Rows from block 6 of a small image classifier, named by matrix and row number. Rows with one number belong to one neuron. Each number is 128 + 32 x the weight over its row's rms, rounded and kept within 0 to 255. All counts start at 0. Numbers have three digits each. After the name is the row's rms in percent of the matrix's.
After each neuron's rows are labels from the 100 images, of 14976, where the neuron reaches its highest value: "colour at peak" is the nearest of a few named colours to the mean colour under the peak. Only what is clearly more common there than usual is listed. The data: numbers of one to four digits printed on busy colour backdrops.
# fc1: MLP up (model.blocks.6.mlp.fc1.weight, 1024x256), inputs 172-255
# fc2: MLP down (model.blocks.6.mlp.fc2.weight, 256x1024, transposed), outputs 172-255

fc1.210 101:134118107131133132102105135158093141205057092147205228124080169142144172111132135154064129134125220130092138069133121113126106117114129138114174140157112112136158126120121126132143163117101173108178130077152144118134144103170106101168148168095130109091
fc2.210 093:136092126103169181142148132131113139094085181169111161095142144091111050102149131202156102082089106170103139122112140072118206118180122126131158046112089131139095103157145140159087138103134112131179183139120122134116083091132132161112143120126117128123
colour at peak: pink

fc1.152 093:136125131121198115089143148127101146142139113143096160150157125113071134096151165138150150109115140153109124206182144129139072131116105161136081149134145122128108145188120131122124076070172183087161128160097143146123107093123192103152113141170113092093
fc2.152 095:124117123155220088103108184187139185163085106152129094064126114132156124174118138137127175115123162112100101116139098146126129125140097102188110078080090154154169128109168157143137122119146170089130075113123165113143156049120111164091110147081136125152
colour at peak: brown; black

fc1.53 100:136122205156157146111121115149105087131074133100096170082053147187095178131080145128195148129140159158145085166093132126159151184118169084142109062112168169083139155084145169132148100139147117108159073136138129155139180101092133087165127104095078092099
fc2.53 103:145150047119063125101130183102105155150102137095106138123132058207112146154149115144205116107183158156147116129152107199129072099141129150079093146137199141154082122121100152136127125174150107122118156083129113109158133112104119154134093077192156142120
colour at peak: white

fc1.480 104:071091087049172139119127113194136142121148150103103137102154139189149115094115103055080136147115183111131096107079150154206150134172102140109123079113140109120090143118165132109183145152119136112150175098153091101143110063111114126150119185154153082143
fc2.480 094:141130078148153095126073132087143171111078157116110125076114130108082128102087177110136118098101094123136139102151095123147129098141127108106125143099152057159145154136182149104160080168119073159109124145102141096097141154087122157086071128099131181064
colour at peak: white

fc1.321 096:124125082064145138101092132138125094120108139121131096141101150113123082196118124084158085127154141106122095035102148116066119087144111095137191169120128120091120136192147096156129088195028116091146139069148139106159207106102114138107097109138155120238
fc2.321 093:092137137134138113113090099127182093175109108070144137133173086142118139179066155099090162065171176106110126122129145167120103161159106135072087112058138106131129139083148086128200127209190112116139090121137151110147101160119137180115149182158128081077
colour at peak: grey

fc1.41 113:151121187147101096087135145121125133102156193169111103117084025111168118116150121120125112168112157079149115138170158112172151095128166217107151091133153067103142107123172125154120092163080162225156074094096155110113146083110132101140146115164124159130
fc2.41 109:114186161119079155143183097118150081188191154100138163149132089110129146131137189152160124125149165220097123092139166112125184120169165098163139079128073153168181106130078195128169161139153160119152156131130098137155126110137148076115132076165128088177
colour at peak: brown

fc1.84 098:117048122122162099134146133149194070182093149136124077114159086107152119062146107167110145107130108110139125128075047173175113088153188136181160170070093102165085133154114145129096096086079166164149142127133100177138147132065148159120147083162126136125
fc2.84 091:134122113099157068095193177142130123108112130129099058108093133135186072133171095158115167091152173140125151173095137167127062100153164145069154153156077173138089114128097081116073128125203173087138142167138113097093120111107088121140155102143101159090
colour at peak: brown

fc1.721 098:169115104126159106117095108144130078105120098123123128118129093071167126108098156093153114140137154173148113117065159082096166062104137154100161180134170123113124142132150122154065088169073058149195135106175126074179170138144161112126039142106167082211
fc2.721 092:100125138108140176074090120145159134170096115128150114136094126157131145071106114063141147069163188075068108088106119167129152169117144138088149103093155116126105125130202134095133104167128130188153063119113171179111169115106123134197120176186122065138
colour at peak: grey

fc1.268 101:093154147035166122091148196131132098099116131088121109141170131085122166057112122160133123147086082111104087097083117160156133100160110106169089139126147092105101112152070169158132098133131148148157191156128115132143134143142188149167109129176139074083
fc2.268 101:168124089161181160138034164125149163075089136136106150049133099144142118134158099127095186122123093104105130116163116157144099100149069119140068132083153091105121179112149129173101076123117086098111081045167128109132191116118109152082122155123129171111
colour at peak: pink

fc1.288 098:111128144082160150179145100139158074106118124093120118179182047022143073136141105153180127122122108128101144131093112106205149096189157145132080214098082070125108124161051119188066089079147130149108111136092127169148167129065112156118140092129129146167
fc2.288 102:115129087131132083123215122084097090069147186134055066102086145112131093076166109184161141106130158167134129188158124102167119070129161193102142166163126145173078132145092105134102176109144120120089166170189132126128074152114111097127110120145139166124
colour at peak: brown

fc1.40 111:122112107106144118103168122155173215119112122122133098172139075099149106128108119105109111146189130134128086052138149095100131086114162144148138172089146154043141128093095103135070118169115097157129106092140130154137136114134105109088089055138155106184
fc2.40 112:059135155096118149127107055139148106155095135145131113108098110108101146147109117138137163097164103083175206173156096139121133143145106119097078119134190107045121152136144095153220130224109115133109116127216145047141118140112134137123096125146129125074
colour at peak: grey

fc1.498 102:070143062110104148090159064104069167183145112191173113079175101196169113157176089110088145139147154138105095119084127154158194133135095175129131071126129136135102106086120085090125141051110153135102142161133155153157141115163137126115154190179173113096
fc2.498 101:096101199116149084138126108167178082121184083120129129151111158092126122109118132082109195122131117167097165135170119101147146152113140058176150111109127118071178168069153160072211150114061128121144160093133127124100114097106074066094166089090117123137
colour at peak: black

fc1.509 097:161090169135095125090109109076104112161096133159165155099061174177141116127125129115088139201111223127132122123143071140053131102143145188129167111133104146129141137081130060074160151204106143120118176086120114154162154113136174106197164167152113097172
fc2.509 101:122158134144132151140176136104129128151123202116139157153126103116135097120134132111150093159095178169160083106092153109138182128201181101212167093125129114192069090125139091167100118146131155125123146160163107125090049115110160171123114115159155094096
colour at peak: pink

fc1.36 097:122135182139197162084086145095170114116139086114205137144131143106126122168134166127091178100101107113109135176173133114135101135095099156118109171155065170090124176099119107132160153078140086117122134129098176173118135099154151098126136080093060129138
fc2.36 089:147117155075108133082076129132143166134182157094119149088100152168160109082129150114175133130045133174114121089125149144106174112113111110143124099152136101131149111153109202138139106103132160201135117087194189128126146072140108106094064126146060096144
colour at peak: black

fc1.219 097:069151158092143189098165148151145112167125166099114110214137122183134098132149156136152134190182217159123117101121091090087099165137097122095128125168139091091150117125103117138091097098188164153154106169083139114130103122106190116132077106086116109123
fc2.219 100:165104028161092113133076150162092147154105156142128083169130128153116110129138168129176107154091140051198133116149079156146056160126111149105134157106176152119107129136145142074102121150169095084147109130129154119130158182130153109150132128127092126144
colour at peak: black

fc1.520 094:112148173127182176137081182149115080073097130166114133116129194099162116103138118112118108103181157183101113186160162090101137180129159083115131098133105106178135129164180163156041143138088156134130095135130130066189125135198142121119136130144136104134
fc2.520 093:145123082124124095134139128102096166192086142141100101068026135139128087129125152099174081104155143101142112193126104136113152166079190152169113167150142121132048107116086137123115127116114074141148091127105153147138108180124133122163096152128132138144
colour at peak: brown

fc1.766 101:126145114086143103123081151095155139137119082116105099137087153099118139084146124171099189120091124135088151130195112160092113164151098175135124161119109165123116145163126160072148120095187156089141142137096148124152069133106191134144083105075105090082
fc2.766 094:131143147092188162150111112147145154109141151139151156061163151148134120122136143131103175171148134171116152064127091179152148104136062087124133084104064071174150158132133150145106139151172158119103140068121130143094165088158134126101108100118159161104
colour at peak: black

fc1.176 100:151132169136069089116149123124104124199116111182124096121094092108099093107153123098128161167149112107096129109156142097144099111094178167102151141097160101113145154081148151180127130124144162175092097118123146151150058128136174135136117165124117135135
fc2.176 102:138152110127059133100097150162107122135121105132162177159152078146137152172107170087149161116125187102096128161071182133037087131129111130142174084094108104153179093154144159130135084141129135127136135162176167123135187087126141153133098103169108019160
colour at peak: brown

fc1.103 105:100129125125134123140149107151191157114110112092112120181131094088136075144142101075118124173179133134127114071140150090114154052083125118142165143087179111050169121076144085146095103199123050124126129111151133139164159100139111114102125124134150105202
fc2.103 109:106150158132127149082090068144201089145109124153143109105105108082130184132094111090135163062200141072140213168151160139099151167160106092115046116096151063064112133117158087152202119186130117119097145133176148099167138111130143151144119094148092088053
colour at peak: grey

fc1.205 107:166100113123147096098108174153112140172169116089116048162121074148176118170073135065123160162202121103102128132115138104081155130116130084099124127123175125116153163130144120093102171136120125153152121106130108162128137089137118113123110104118135124153
fc2.205 118:099149093195141169171101137189110136057093111156109165071139144081128073066160105132097130113119073110113162128094073113151110144164031092119061086131135112098180153114124097143141111138126102150133093095155120133134198111142081146104125149085123176067
colour at peak: pink

fc1.319 098:094076149147107129172066102157137125107168099146138071086182141106125126126081130155097127158152084108100092093094107150149159131148157182113179125049095144133139125134145139136082128127105088167129128102145149197137108086084107100160116089110116113145
fc2.319 098:114090130165160109119130126122083142095125102162114091132116187133167110078100109114088122080149138106125135167123102090139105156108160096122049145136121138169153138073122081109121090119153116123076120138124150054164157131140088108166141130127119162127
colour at peak: brown

fc1.622 102:119123137146218134072115153154090151085151090082092131155097132071130164119121105132104171142108090110117119132142092110146155135121114146093110155097108107123161140130111173098083124138217147112143129113089172203143132147135179112133105110107154095093
fc2.622 103:146119114109160137111086161156105179133136165151119179144142131202151172076182142190170150144149138159116179151125099157121139138100069136095089100145164113113120138144117142182104086118124172143123154152146145108176177057100145089080147127108108119108
colour at peak: brown; black

fc1.298 100:139126093085094097056104160091063152164113122116143053146040182127162117116121112130125129171128141145127181076135132108137108120131128206140124129116152101111183137161138108095139105163094149156133092102170144139139140143124116135129093173093130088125
fc2.298 109:126133088108109141154099176080099146190152134147071077132119117128081085165108160126144078134110102098184108076107126132132096116089192127108166165192117120120097110138134135074116149136128077074151110149095140123102112164118156140152125168157116115141
colour at peak: black

fc1.117 094:154141125143172122104133132155172107102058106162144144173095134068109115121188125092123121142168145141132192120136154068069114055120144121132139215137157136103161145137124149104112148181086089142136112069123111098148152149145150115116058070110133107176
fc2.117 089:105088192127116179094096104121190056106133094108139159127123110073099127165107133081119163086167101123138154088084124135091145223114123124121116142076089045082108134094119117094173091174145105133132060092154147111097102090146099147118140146179131056089
colour at peak: grey